config.yaml
vocab_size: 55
decoder_width: 128
decoder_bias: "none"
decoder_positions: "rope"
beta2: 0.99
final_lr_fraction: 0.01
warmup_steps: 840
Rows from block 5 of the audio encoder, named by matrix and row number. Rows with one number belong to one neuron. Each number is 128 + 24 x the weight over its row's rms, rounded and kept within 0 to 255. All counts start at 0. After the name is the row's rms in percent of the matrix's.
# fc1: first MLP up (encoder.blocks.5.ff1.fc1.weight, 1024x256), inputs 0-63
# fc2: first MLP down (encoder.blocks.5.ff1.fc2.weight, 256x1024, transposed), outputs 0-63
fc1.443 089 [ 73 180 123 139  97 135  90 143  76 162 111 109 114 145 103 110 108 140 114 120 133 135 148  76 124  78 150  68 157 177 147 134  90  80 143 115 113 104 112 121 103 149 101 141 139 147 100 120 134  99 105  97 153 158 144 152 103 103 175  97 127 151 158 137]
fc1.444 096 [105 137  83  98 152 118 144 126  95 127 112 128 131 138 122 135 188 147  95  95 141 163 122 140 127 121 121 136 153 155 122 123 114  93 143 115 103 116 117 134 149  96 167 117 160 164 155 104 136 143 124 150 112 141 143 151 126 104 154 171 100 138  66 147]
fc1.445 118 [144 155 121 121 126 112 100 121 115 134 104 123 150  86 109 125 144 149 181 137 115 145 136 115 150 159 101 113 150 135 149 157 145 102  87 136 131 126 107  95 161 135 134 122 157  99 110 125 126 176 130 159 123 146  86 110 144 101 144 152 150 136 167 147]
fc1.446 101 [130 130 165 103 134 166 116 124  99 141 128 141  65 155 102 125  90 131  99 113 137 110 117 141  95 127 107 140 121 144 116 137 109 157 150 147  92  99 128 124 140  70 144 111 146 147 128 129 123 100 134 123 100 120 162 126 129 114 127 173 130 149 121 152]
fc1.447 090 [124 121 169 139 117  93 158 135 127 136 142 123 164 116 146  95 120 171 157 171 131 156 134 106 135 124 123 137  71 121 152 171 120 158 141 105 136 117 106 143 111 150 140 145 128 131 108 117 108 125 149 141 176 119 139 145  98 156 132 118 116 125 203 130]
fc1.448 099 [104 143 125 110 136 123 151 140  98  85 145 185 132 134  89 137 201 140 105 104 129 187 140 130 144 127 148 128 133 162 152 150 135 144 128 132 148 120 131 133 117 131 127 140 113 117 126 149 153 137 178 169 129 107 132 123  82 127 115 173 130 121 140 162]
fc1.449 079 [159 191 124 105 126 163 111 132 121  96 121 157 143 136 110  92 129 125 155 125 124  90  93 135 124 125 126 115 121 123 105 128 184 152 100 189 160 127 118 127 117  96 138 134 108 106  81 129 138 132 126 139 159 120 144 148 136 105 141 141 130 138 152 162]
fc1.450 098 [132 187 165 127 148 118 127 134 123 132 118 101 101 130 155 152 120  92 138  95 101 147 165 112 131 148 191 139 153 126 157 120 160 132  94 110 127 126 120 148 133 153 107 105 124 122 152 168 124 117 158  96 172 126 117 133 131 127 166 135 108 133 101 123]
fc1.452 098 [105 146 143 130 130 122 138 137  91 153 163 149  94 115 112 165 148 113 138 127 152 138 135  57 137 139 131 106 140 110 164 156 172 113  90 133 153 135 125 139 102 138  78 112 108 109 121 141 145 148 125 153  98 145 150 125 113 141 113 116 148 124 105 124]
fc1.454 106 [130 166 102  86 158 142 141 157 159 141 127 119 134 169 100  86 147 125 112 133 123 161 160 119 142 113 124 158 117 136  95 133 128 103 159 128  96 154  76 120 145 130 154 114 106 120 118 148 162 125  92 142 143 150 102 149 127 126 131 162 128 102  81 171]
fc1.455 107 [105 119 112 122 138 134 150  86 138  94 157 119  70 104 129 111 156 150 136 152 110 120  72 134 138 145 163 153 118 150  91 118 123 122 131 124 127 148 113 162 109 122 124 124 123 128 124 100 141 158 125 150 110 131 123 140 133 133 149  94 114 122 142 170]
fc1.456 109 [106 123 109 132 139 144 104 129 153 180 128 159 104 140 155 139 100 116 138 145 120 150 139 136  96 145 104 116  93 125 161 126 154 148 121 166 133 169 100 148 131 129 156 120 101 152  76 133  82 127 129  83 138 132 117 108 157 111 202 146 105 174 137 135]
fc1.457 103 [123 136 108 126 103 122 196 138  76 142 113 104 167 101 136 113 141 109  88 132 117 140 133 170 101 144 108 158  94 160 128 143 106  91 119 132 128  98 120 127 136 144 159 144 115 124 183 118 117 121 125 172 121 112  99 138  73 135 133 132 140 141 102 132]
fc1.458 105 [119 126 117  98 105 154 123 160 135 140 167 125  96 142  78 138 125 101 106 125 145 159  96 116 118 177 125 180 133 114 130 112 119 146 125 101 145  91  99 132  91 119 102 127 166  83 135 119 130 108 110 144 163  93  95 138 103 160 188 127 118  95 138 145]
fc1.459 086 [131 108 134  97 104 135 153 126 129 158 153  97  99 136 137 135 126  98 124 130 138  93 125 154 128 138 165 170 121 138 123 154 109 129 181 147 131 133  51  57 140 121 118 137 123 144  98 161  72 132 153 145 169 115 107 128 113 127 152 133 121 163 122 153]
fc1.460 099 [152 106 160 135 159  92 148 129 118 140  78 175 137 109 173 112  64 114 146 115 121 126 102 103 139 134 116 147 137 112 132 114  86 103 123 140 159 150 114 140 145 128 103 125  77 134 125 152 132 100 142  97 122 144 152 146 151 151 151 128 168  66 133 134]
fc1.461 112 [ 90 129 124  80 125 165 144 132 108 131 125 108 146 146 127 138 141 164 105 162 125 126 116 137 167 132  92 123 163 109 113 148 134 120 125 157  90 137  90 126 131 125 139 146 128 118 112 121 129 139 156 147  97 184 139 173 137 109 134 137 105 205  98 133]
fc1.462 127 [105 122 120 127 147 120  86 136  96 146 134 140 130 113 170 111 106 141 140 114 109 130 119 136 145 137 180 113 113 112 118 140 129 148 114 148 119 150 133 103 118 146 122 121 109 108  97 125 124 125 122 111 112  98 109 158 117 163 161 153 123 126 103 117]
fc1.463 123 [163 154 120 118 102 148 122  96 133 128 121 119 147  89 185 127 141 104 111 152  93  92 134 145 130 147  87 128 143 150 103 118  81  98  72 140 130 110 127 144 161 148 123 168  71 151 112 122  85 118 103 137 135 102 152 136 118 105 149 138 165 111 123 124]
fc1.464 086 [160 103 135  77 108 142 106 153 132 143 134 129 120 115 130 137 163 118 142 118 153 107 142  99 131 143 151 142 137 132  91 129 115 152 116 130 138 127 152 138 140 103 133 140 153 128 144 127 118 102 125 115  95 138 146 106 164 110  95 128 178 133 141 124]
fc1.465 094 [158 135 165 170 130 148 144 129 136 102 106 113 164 129 122 117  81 108 168 165  56 164  96 113 110  96 117 150 129 119 156 114 128 114 123 149 125 154 116 138 118  78 131 113 129 116 102 122 111 169 123 161 140 178 131 109 110 158  99 146 119 143 129 155]
fc1.467 100 [106 135 138 131 172 154  97 150 152 116 140 124 132 162 118 130 138 122 168 130  93 133 139 147 137 129  98 128 166 141 117 143 115 142 160 152 143 116 103 101 104 132 161 147 154 137 126 123 160 167 100 165 117  40  71 147 158 108 136 155 111 139  91 123]
fc1.468 094 [112 142 136 126 103 158 118  99 114 131 161 171 165 151  88 129 146  86 145 119 121 130 103 141 113 142 129  78 184 169 115 121 121 128 133  94 130 111 124  86 154 120 133 130 145 172  96 150 125 141 136 157 133 148 121 149 109 136 132 111 149 137 166 155]
fc1.469 093 [141 103 161 141 116 159 132 158  95 123 156 172 131 107 192  96 134  92 137 142 140 146 127 145 148 172 118 150 141 163 164 119 111 163 109 173 188 127 129 128 128 106  98  99 111 148 136 134 131 101 157 124 141 182 133 163 140 147  93 140 180 125  80  98]
fc1.470 093 [137 148 123 119 165 130 127 109 142 131 128 153 106 153 103 109 112 106 137 135 124 117 115 100 144 126 144 106 108 126 129 136 140 113 115 151 102 130 185 173 110  94 131  81 132  92  97 134 111  91 138 129 171 121 147  76  87 114  99  93 149 130 166 122]
fc1.471 078 [119 135 126 129 127 180 114 119 130 141 166 115  73 106 121 144  93 137 140 150 106  96  88 121 147 146 133 188 124 114 156  98  88 148 143 100 154 100 154 100 120 106 137  90 118 133 127 126 129 137 124 147 132 129 161 145 139 107  98 129 125 119 176 141]
fc1.472 090 [105  85 102 104 119 137 173 132 123 110 137  83 155 122 115 107 129 138 117 155 152 116 123 147 127 116 146 157 136 126 144 159 172  90 133  99 107 114 146 123 159 143 115 142 153 148 109 164 103 133 137 128 152 110 164 184 112 139 157 126 140 126 138 134]
fc1.473 091 [127 119 125  91 180 173 168 168 133 107 100 157 117 180  98 118 111 131 179 105 123 141 103  77 140 141 127 147 120 144 136  93 132 137 110 134 123 133 107 155  65 139 139 100 127  99 126 177 140 106 138 128 125 107  75 102 133 105 145 151 144 113 132 115]
fc1.474 082 [110 102 159 153 128 170 114 123 114 125 143 112 140 134 113 143 146 146 159 151 108 147 102 101 131 153 141 133  92 157  72  89 121 113 183 136 136 115 126 109 133  73 168 119 145 159 134 121 141 155 136 119 142 132 154 133 139 117 111 110 100  88 131 128]
fc1.475 089 [133 127 165  93 108 122  81  88 191 105 103  99 137 131 107 116 136 127 152 119 123 115 143 125 121 152 138 152 106 182 129 139 108 149 152 190 158 125 162 153 132 148 131 106 155 130 131 120 108 132 103 135 121 149 121  90 157 145 138 117 132 162 160 143]
fc1.476 092 [165 142 108 120 155 146 163 117 125 118 137 132 129 131  88  85 146 134 117 144 144 162 143 170 143 121 118 154  96  99 133 126 156 139 146 138  88 135 109 111 154 143 145 121 120 127 110 113 161 140 109 191 145 157 144 162  92 103 112  73 150 156 121 129]
fc1.477 082 [130 153 114 123 110  93 128 100 128 123 114 124 127  84  98 116 145 152 119 129 127 115 120  86  78 149 170  97 110  84 120 126 105 144 135 125 143 127 148 111 121  53 142 124 133 155 146 106 120 120 138 121  91 159 142 142  65 148 105 147 142 184 128 134]
fc1.478 130 [148 186 147  63 130 138 140 161 134 173 127 129 124 126 155 116  94 105 171 130 128 137 130 104 109 142 129 143 141 120 158 173  89 147 115 170 110 164 126 120 147 155 126 126 144 113 112 144 113 131 122 143 111 159 130 115  93 161 111 148 145 144 131 127]
fc1.479 114 [149 114  80 163 127 111 117 138 132 110 124 159 119 124 103  90 116  84 112 135 123 117 146 161 159  98  85 139 141 113 108 113  89 163  80 123 106 165 133 103 121 136 120 159 150 139 141 139 184 153 136 149 110 148 122 150 120 130 111 111 113  98 104  83]
fc1.480 088 [153 157 127 155 133 139 141 115 110  87 157 128 122 119  82 102 110 142 112  83 134 153 122 119 113 132 126 152 118 132 152 153 107 133 147  82 102 117 126  88  88 109 108 150 132 140  66 140 139 107 161 104 115 135 132 143 142 122 124  91 138 113 134 133]
fc1.481 085 [128 143 104 103 123 116 148 126 138 146 174 119 151 117 132 161 121 163 172  98 157 112 137 126 140 132 124  94 146 155 131 135 140 127 111 121 151 138  95 105 120 133 123 144 104 147 137 142 134 155 119  98 127 162 135 115 129 110 145 117 157 138  92 163]
fc1.482 115 [126 114 124 104 141 127  85  87 123 119 116  99  96 130 112 112  97 112 133  93  79 156 121  76 157 126 147 104 146 157 168 102 109 182  83 111 128 128 100 140 114 120 149  87 110 122 139 153 122 120 159 119 138 150  78 153 113 111 101 110 136 110 139 165]
fc1.483 107 [121 103 118 114  87 136 138 153  72 121 116 117 106 132  93 122  84 118 103 105  86 141 109 147  95  92 194 100  87 146  95 139 124 114 165  90 153  86 105 137 129  99 144 135 137 127 146 115 156 140 172 178 129 128  94 118 101 124 105 115 129 150 129 150]
fc1.484 087 [137 187 139 106 144 131 166  96 175 128 140 116 129 113 173 118 136  86 140 156 127 145 152 137 169 129 149 140 132 140 152 140 118 180 162 131 119 137 102  89 142 161 159 143  89 143  79 126 127 135 151 165 111 141 104 153 125 119 151 122 137 130 134 126]
fc1.485 107 [124 141 122 124 104 101 103 150 126 155 165 112 167 142 111 162 118 123 127 114 107 122 116 110  86 151 136 149 147 119 117 115 126 144 136 132 131 167 155 111 126 122 120 106  60  85 129 132 111 181  98 136 106 113 141 157 156 126 146 108 114 149  81 157]
fc1.486 077 [101 114 105 120 118 129 135 167 114 107 181 145 161 167  84 146 125 113 141 109 152  90 111 137 161 117 143 125 131  85 109 141 160 167 163 125 175 110  98  88 149  95 115 102 102 138  87 121 130 125 108 123 129 134 130 138 151 157 170  89 146 158 143 148]
fc1.487 081 [ 96 121 166 150 150 124 104 131 128 119 124 145 162  96 150 132 101 115  93 114 104 118 116 115 163 144 131 113 100 162 145 123  89 133 160  60 124 150  88  94 114 129 124 130 133 123 147 148 161 102 131 184 133 141 141 154 139 127 166 105 143 154 172 163]
fc1.488 110 [130 139 125 132 122 145 119 132 125 129 122 101 155 146 102 126 135 113 125 134 122 124 145 145  95 124 127 122 156 104 149 121 138 140 152 126 120 113  99  86 162 101 127 137 133 127 109 107 131 117 139 134 120 119 143 109 156 125 153  90 120 145 173 170]
fc1.489 097 [140 144 106  93 127 128 168 135 125 142 155 170 140 112 105 126 105 156 121 137 101 105 106 110 126 123 113 180 112 106 129  94  97  96 103 106 124 120 147 155 139 137 128 163 177 128 104 150 138 104 110 142 129 137 147 115 119 128  64 146 174 141 170 139]
fc1.490 077 [131 130  92  97 134 138 192 141 105 137 126  94 124  96 157 139 165 137 137 109 132 127 165 149  82 138 144 107 144 115 136 113 112  93 165 165 124 119 127 171 169 124 130 114 133 134 144 106 139 115 116 122 140 160 137 163 148  78 135 136 119 132 109 151]
fc1.491 113 [138 114 103 121 118 159 131 134 139 162  94 132 126 111  57 156 136 115 105 124 102 126 114  74 114 137 106 114 135 118 126 136 148 130 135  88 129 146 125 148 107 142 144 137 118 130 131 113 121 136 118 144 138 183 149 160 121 105 112  86 113 115 119  95]
fc1.492 099 [ 86  91 133 139 129 158 117 135 124 134 177 135  68 114 142 132 124 158 158 130 138 147 111 113 165 130  87 121 130 132 157 106 124 117 121 141 128 130  71 111 147 120 118 154 128 141 102 107 126 177 158 149 122 156 160 141 150 124 120 142 100  83 131 139]
fc1.493 081 [ 94 133 131 135 144  97 151 138  90 152 165  94  88 135 105 141  98 150 139 108 106 154 145 124  98 151 181 131 115 105  80  86 128 110 105 138 136 139 131 103 104 123 109 100 160 146 127 134 108 137 154 152 176 114 121 108 165 133 103 168 138 137 126 166]
fc1.495 089 [125  71 166 147 154 149 168 132  98 125 152 147 134 139 125 168 132 158 147 109 116 144 137 109 126 123 121 107 132 144 150 126 157 113 141 120 106 110 132 100 122 155 159 126 136 119 130 110 118 109 151 126 111 131 112 105 128 102  96 147 119 158 109 159]
fc1.496 109 [162 116 102 157 126 134  79 123 148 118 148  81 139 146 116 112 133 142 136 121 169 141 117 125 130 124  90 145 106  83 120 120 140 114 135 105 145 129 151 141 125 127 110 111 135 186  74 122 135 151 117 125 121 128 137 138  86 136  92 122 126 133 142 159]
fc1.497 093 [147  85 131 159 119 158 202 121 108 123  91 141 148 112 115 146 117  98 163 131 116 101 126 131 127 128 173 130 136  98 137 129 134  83  96 105 105 149 124  97 142 121  89 137 109 109 127 143 131  82 149 121 130 147 122 138 150 138 138 115  79 142 131 150]
fc1.498 087 [143 127 134 100  37 126 120 136 147 131 149 152 148 138 121 103 143 122 156 111 134 147 150 131 116 145 163 122 110  93 160 197 166 183 138 123 155 121  92 125 119  85 157 175 139 123  92 106 144 126 154 155 146 123 107 118 110 131 106 141 155 141 120 101]
fc2.443 087 [157 115 127 165 136 107 152 118 106 148 127 167 143 127 116  94 134 162 101 119  69 122 147 120 126 150 133 124 101 119 112 126  81 151 154 133 145 119 110 112 114 146  90  93 135 179 145  70 122 117 124 146  73 114  96 125 101  94 139 167 148 146  94 169]
fc2.444 101 [148 103 125 197 133 146 146 126 114  91 104 159 144 167 144 134  93 109  87 107 119 103 108  98 152 114 142  82 128  96  91 110 145 128  89 120 112  94 123  86 144 116 119 166 134 104 132 125 109 125 104 108 155 132 125  89 149 106 134 127  72 110  87 136]
fc2.445 114 [ 85 129 111 158 128 122 117 122 199 106 136 141 152 165  93 105 144 142 125 127 168 136  94 138 142 142 130 116 145 135 143 145 120 170 134 126 125 143 136 154  90 169 142  49  93 104 148 126 119  92 147 103 156  93 143 147 146 143 140  91 112 172 101 104]
fc2.446 109 [108 138 151 158 143 131 118 121 114 155 132  84 127 152 118  99 141 123 124 158 116 122 144 119  83 133 146 123 179 167 133 145 113 120 110 109 127 162 139 154 144 156 113 112 141 130 185 119 136 136 134 140 137  84 145  93 130 160 119 156 129 135 132 153]
fc2.447 096 [119 139 119 152 138 152  98 127 134 151 127 154 142 108  95 134 142 131 160 104 161 138 154 107 154 135 130 135 168 149 149 101 120 130 137 132 135 163 139 130  81 113 117 123 168 126 134 115 149 124 114 118  89 152 167  78 157  98 141 145  93 133  71 119]
fc2.448 105 [152 110 141 103 121 108 121 168 164 111 130 122 114 122 116 108 119 141 126 119 131 154 109 144 108 105 122 123 108 141 114 163 130 143 120 161 121 153 135 160  94 129  88 134 153 103 150 152 124 106 126 123  82 139 116 104 110 133 115 157  98 115 132 118]
fc2.449 084 [118  79 141 175 153 106 112 134  93 116 126 138  96 126 169 146 112 152 124 134 134 142 129 153 127 138 116 107 138 117 126 164 114 102 128 135  89 115 126 137 142 126  78 127 159 149 152 137 122 133  77 122 105 121  96 108 123 151 114 126 141 108  46 134]
fc2.450 096 [121  90 100 179 124 141 142 138 122 120 104 153 176 125 113 125 122 143  96 112 156 155 109 111 151 120 131 104 117 141 117 131 113 165 104 115 167 108 114 154 140 158 115 124 136  91 108 132 152 112  77 169 152 133 133 142 110 146 143 104 160  70 148 122]
fc2.452 099 [118 124 126 137 103  84 108  54 124 170 115 142 104 112 129 118 119 123 107 134 102 174 129 177 135 146 132 142 142 153 139 126 135 158 166  83 143  96 157 166 126 114 150 160 121 151 112 156 138 134  87  79 116 129 100 116 163 153 130 133 117 129 133 132]
fc2.454 111 [ 99 102 124 121 126 112  85  79 106 114 171 130 107 127 115 127 157 170 152  91 132 121 126 149 104 139 159 161  90 139 139 116 140 157 125 102 103 100 120 170 112 142 113 111 122  87 129 118 155 147 169 141 191 163 166 183 106 125  99  90 126 146 138  63]
fc2.455 108 [146 139 122 146 128 129 143 168 138 126 157 115 116  85 124 167  85 117 106 122 118  83 139 136 109 167  64 132 130 126 140 129 123 157 125 114 142 106 140 125 128 123 150 119 128  93 116  91 138  99 127 107 131 125 139 124 163 166 124 135 176 146  98 105]
fc2.456 112 [ 80 144 121  71 125 120 128 128 124 128 140 125 148 130 102  88 111 123 121 128 141 130 117 135 102 128 117 145 104 136 156 106 160 134 131 149 141  95 126 106  85 171 140 113 122 145 138 147 142 147 124  94 134  95 123 153 152 121 106 146 113  98 130 118]
fc2.457 112 [108 175 117  99 202 117 103  94 105 111 101 124 119 147 123  73 142 151 144 137 122 113 125 136 129 134 117 127 143 165 118 157 151 148 157 143 134 113 135 103  90  58 104 104  81 133 144 123  70  92 121 121 100 139 150  92 157 108 107 159 115  94 112 154]
fc2.458 098 [122 161 113 100 104 144 128 123  87 106 108 147 118  72 137 116 123 156 119 124 108 126 138 154  81 150  82 101 155 125 120 115  85 139 153 142 132 135 165 157  87 136 157 124  94  95 140  84 124 169 139 141 129 167 136 110 103 124 139 118 109 203 159  80]
fc2.459 087 [ 85 120  79 119 132 137 117 106  78 116 145 109 167 147 152 136 122 128 154 117 129 114  96 140 103 111 101 110 131 148 111  97  99  86 137 165 130 139 183 211 184 133 120 130 133 140 159  86 139 115 134 122 154 119 140 171  96 107  52 112 119 182 129 124]
fc2.460 114 [115  94 154 139 107 131 152  94 110 126 100  93 171  80  98 111 162 135 122 122 151 151 108 180  77 129 127 151 148 126 104 151 121 105 118 143  94 140 100 157 129 200 119 137  93 121 153 127 120 140 140 129 105  95 134 145 147 131 148 140 133 175  98 120]
fc2.461 103 [129  95  95 153 123 147 109 112  90 140 165  59 144  70 167 125 124 130 143 143 119 136 135 159 124 160 130 133  72 165  87 116 135 130 122 130 110 148 170  92  98 105 102 148 146 103 136 125 138  80 151 130 145 111 143  98 142 139 158 165 142  99 166 138]
fc2.462 119 [145 133 134 143 124 120 109 163 140 126 111 149 121 169 123 186 154 139 148 153 111 100 144 135 100 134 108 134 128 108 152  94 122 124 122 128 135 127 162 133 126  85 126 141 120 145 132 103 107 138 166 134 176 120  77 100 159 132 118 135 149 157 164 168]
fc2.463 119 [119 122 149 143 124 115  97  95 149 139 136 115 106 149 157 170 127 128 103 123 123 151 128 123 135  93 128 129 144 143 133 143 149 140 136 142 163 147 136 136  93 152 120  86 106 107 133 105 148 117  91 112 151 134 156 124 123 100 136 122 100 153  89 140]
fc2.464 095 [119 160 146 148 175 146  85 135  92 116 106 139  95  97 106 125 116 154 118 117  85 132  90 166 127  99 116 154 106 123 101 156 142  94 124  65 101 129 125 178 138 133 120 121 115 165 124 131 142  78 129 110 147 123 101 109 100 127 161 141 150 157  92 144]
fc2.465 095 [115  98 116 136 128 111 117 130 121 179 141  98  95 100 116 119  62  88 139 104 159 130 139 168 124 152  76 139 107 153 118 140 148 130 119 145 103  97 148 114 119 132 133 145 148 156 119 122 112 103 168 133  97 145 138 127 137 125 108 134 145 143 101 135]
fc2.467 093 [127 157 129 107  96  83 164 117 121 111 128 144 129 170  96 159  97 127 149 109 139  90 106 165 163 133 119 101  99 131 120 129 135 137 123  68 127 121 170 110 143 136  99  90 116 129 137 145 145 149  99 105 109 153 132 124 152 125 118 112 149 100 119 155]
fc2.468 100 [142 154 114 135 124 155 136 118 149 133 136  92 125 105 105 116 131 140 136 125 166 111 130 145 148 132 170 112 144 146 147 139 125 136 118 124 123 130  97 126 113 126 140 154 101 144 109  75 149 129 170 168 131 135 112 162  99 129  93 159 145 133 136 103]
fc2.469 093 [145 120 145 126 151 142 102 104 151 157 100 134 158 171  89 126 145 119 165  90 126 158 147 107 118 108 167 130  97 128 145 140 121  95 134 104 127  97  98 149 136 155 108 147 131 104 121 138 172 164  78 131 160 103  99 128 146 123 144 111 119 120 132 166]
fc2.470 087 [109 140 125 172  96 119 140 127 146 115 107 110 129  96 135 132 186 124 123 138 123 172 124 105 117 140 130 137 152 135 112 174 121 147 154  86 173 132 105 107 148 139 119 151 109 139 153 118 114 152 153  94 126 129 127 118 119 137 138 179 139 144 116  79]
fc2.471 079 [120 140  83 142 147 129 126 105 134 158 149 159 105 123 120 121 138 117 119 151 165 112 170 143 173 144 119 139 102 151 113 134 139 101 161 194 136 149  75 153 141  93 129 114 109 148 168 143 136 159 120 128  85 135 128 142  86 130  93 101 147 120  84  97]
fc2.472 101 [116 120  93 113 120 160 128 156 129 140 122  86 162 125 116 164 142 101 130 140 115 133 123 135 145 119 151 149 139 171 122  81  72  93 123 145  68 102 109 148 125 149  98 170 133 149 121 164 132 160 165 109 161 148 151 117  99 141 117 153 189 106 160 121]
fc2.473 093 [125 120 103 165  92 111 128 138 146 147 126 136 110 117 141 115 144 162 122 155 177 140 144 164 135 103 133 140 172  92 151 106  81 146 142  95 123 121 155 118 126 138  92 161 122 182 102  94  94 126 108 110 106 124 174 125 137 153 138 164 140 110 129 141]
fc2.474 081 [138  96 134 148 105 108 132  82 107 140 117 160 119 134 119 105 160 121 110  78 151 138  84 142 118  92 100  93 153 134 184 118 175 148 138 179 149 166 144 131 107 161  75 109 154  82 117 124 124 146 157 149 129 151 136 150 136 109 117  89 124 118 141 131]
fc2.475 089 [138 163 140 158 153  84 178 173 144 150 124 186 123 126 135 131 123 147 119  98  89 113  93 149 134 144 143 154 162  97 145 164 163 117 109 135 144 143 157 133 155 131 118 127 140  83 155 139 166 123 122 162 122 172 132 174 128 115 176  79  77 135 132  98]
fc2.476 095 [108 127 172 148 123 152 124 130 155 116 126 117 146 131 145  96  94 106 123 154 106 142 157  95 102 111 135 132 178 141  74 146  81  86 148 112 150 129 154 165 135  99  88 121 188 105 158 120 149 156 119 110  98  83 186 115 139 136 122 142 172 152 137 122]
fc2.477 084 [143 111 160 145 120 183  69 100 139 151 151 161 123 152 142 160  98  95 118 152 136 148 148 154 145 135 142 170 137 134 133 128 146 133 109 102 132 141 121 134 152  99 122  96 103  66 119 139 119 122 118 138 171 132 104 123 142 166 129 132 141  93 173 135]
fc2.478 115 [138 117 123 146 122  99 153 136 117 181  73 133 123  95 121 103 104 133 135 143 124 112 131 153 111 161 123 101 131 138 130 122 113 106 112 109 171 155  94  99 172  96 123  81 129 115 108 136 113 153 148 118 137 127 136 127  74 124 113 101 108 150 176 128]
fc2.479 114 [ 72 131 128 126 161 144 155 150 129 121 107 117 104 107 156 150 124 142 146  91 110 138 139 104 130 131 140 114 109  87 106 113 165 100 109 121 135  66 150 129 145  92 137 122 143 125 140 141  95  96 132  99 117 126 130 154 127  92 127 150 182 127 115 160]
fc2.480 086 [114  97 144  99 111 125 156 115 104 187  84 152 164 138 152 137 129 138 140 116 154 109 130  96 175 122 126 148 133 132  69 149 136  77 136 159 107 127  93 201 131 135 148 103  98 124 154 119 143 144 125 136 124 114 144 129 119 108 147 105 111 163 142 122]
fc2.481 080 [ 95 133 160 145 149 127 160 108  96  98 119 168 133 124 106 137  74 186 114 144  86 107  77 136 132 154 113 186  74 127  93 129 121 138 141 118  78 130 112 173 108 120 139 115 160 115 106 143 119 121 124 129 141 102 130  96 128 141 145 111  96 130 126 146]
fc2.482 104 [145  96 129 155 120 105 157 121  96 131 147 118 127 128 134 131 133 132 111 172 164 112 168  82 117 115 158 114 140 154  77 155 164 131 123 134 182 129 131 125 129 103 100 111 164 116 138 130 145 122 105 158  98 160 145  91 130 106 143 125 111  97 191 119]
fc2.483 102 [125 127 153  99 124  96 120 120 138 137 139 115 127 127 136 130 137 108 175 119 110 118 123 101 139 125 127 145 173 125 139 117 142  95 126 146 122 169 127 132 144 140 100 158 143 106 151 140  96  94 159 106 122 123 143 128 135 126 131 162 112 121  97 145]
fc2.484 086 [181  92 113 115 140 127 121 164 124 124 155 148 149 184 102 149  97 155 181 132  62 121 115 134  71 122 138 131 129 137 140 114 184 107  61 108 151 127 115 132 120 125 168 126 105  99 163 129 159 144 133 110 169 111 144 124 177 130 108 112 158 151 112 145]
fc2.485 109 [151 127 146 156 153 123 147  80 140 117 135 102  78 110 131 133 122 143 153  92 103 128 129 168 126 155 108 122 128 113 123 136 112 112 104 100 112  91  91 144 117  86 127 139 162 148 139 126 157 108 138 122 158  87 122 128 133 132 141 166 117 113 117 124]
fc2.486 083 [134 144 115 148 139 129 150 100 116 105 122 161 110 121  92 115 146 143 128 125 177 189 139 165 141 119 146 152 129 147 126 171 147 106 123 116 120 129 123 158 142 113 134 119 159 117 173 145 143 102 161 160 144 136 156  72 122 137 110 130 149 115  90 147]
fc2.487 083 [113 115 166 114 107 148 197 140 106 110 161 139 123  90 161 150  95 108 107 106 166 117 125 137  74 160 109 122 184  77 111 165 130  83  99 136 109 136 159 138 150 108 135 114 123 111 133  60 104 115 104 168 135 117 156 146 113  89 123 131 113 121 120 119]
fc2.488 098 [121 103 122 171 170 141 103 128 150 145  79 125 125 108 145 105 150 121 104 138 116 156 106 111  94 154 144 169 128 122 101 129 164  88 118  87 195 138 152 109 108 140 148  82 125 130 105 155  89 141 132 122 124 138  93 116 109 149 101 123 124 119 157 147]
fc2.489 090 [113 121 151 141 121 119  97 170 139 130 116 129  90 123  91 128 151  65 141 127 150 127 135 113  96 135 156 116 127 129 113 140 143 164 102 154 112 127  79  79 106  98 117  95 113 123 125 132  91 131 170 115 140 127  91 144 147 116 116 140 137 163 106  99]
fc2.490 080 [128 125 125 102 150 167 134 125 103 131 144 169 140 135 128  99 142  92  80  93 169 133 146  92 131 125  93 152 129 155  71 129 163 135  94 109 123 104 164  79 144  73  85 132 175 155 151 145 123 125 139 157 130 118 137 123  93 141 157 111 107 109 106 163]
fc2.491 108 [129 157 154 117  86 148 146 129 156 122 134 120 168 105 168 145 121 103 115 137 146 118 187 144 103  84 112 139 142 145 124 118 159 131 140 139 139 133 137 133 151 157 144 117 123 114 121 141 110  85  89 137 129  92 111 144 132 170  84 146 135 115 106 107]
fc2.492 099 [167 135 145 139 128 142 127 128 120 107 148 157 160 169  96 103 173 143 111 123 157 107 142 137 161 106 134 109 159 180 127 112 147 133 149 116 115 129 164 159 145 157 149 101 118 180 145 105 113 177 136 122 119 130 105 120 169 103 132 149 128 133 140  96]
fc2.493 080 [ 86 136 102 109 113 159 109 164 149 129  70 107 168  95 121 142 153 124 144 126  90 106 140 107 106 121 130 124 166 105 153 190 123 140  95 106  81 116 138 133 175 112 119 127  96  97 142 154 112 136  96  91 100 123 165 135 138 132 140 146 115 134 102 113]
fc2.495 090 [165 168  86 130 143  99 123 160 140 133  98 132 146 127 160 131  84 132 131 125 113 121 116 130 109 117 142 100 162  91 149 126 102 138 171  99 104  99 143 115 122 119 127 152 119 151 124 152 155 131 116 127 146 162 126 130 138  95 114 116  84 151 136 102]
fc2.496 105 [133 127 166 126 133 132 127 142 103 112  95 181 109 171 134 143  91 152 110 127 135 135 151 125  88 132 150  94 131 135 165 131  82 101 132 128 120 137 140  82 140  88 118 148 105 136 137  94 170 124 169 159 129 142 120 124 159 128 102 139 129 127 133 150]
fc2.497 092 [133 109 139 135 150 137  99 123 150 100 153 111 141 139 150 103 104 114 132 154 149 138 153 150  99 173 121 123 104 149 135 132 123 158  91 144 125 141 105 112 159 112 130 141 106 167 170 155  87 121 166 144 128 118 141  98 147 187 130 117 117 153 113  98]
fc2.498 095 [130 144 150 120 151 137  96 116 142 115 138 134 124 108 116 129 129 146 115 100  93 121 102 159  83 121 145  91 174 174 105 131 121 133 122 102 119  67 117  93 127 131 107 129 149 133 139 177 120 137 105 125 104 102 137 143 122 137 124 107 150 119 124 144]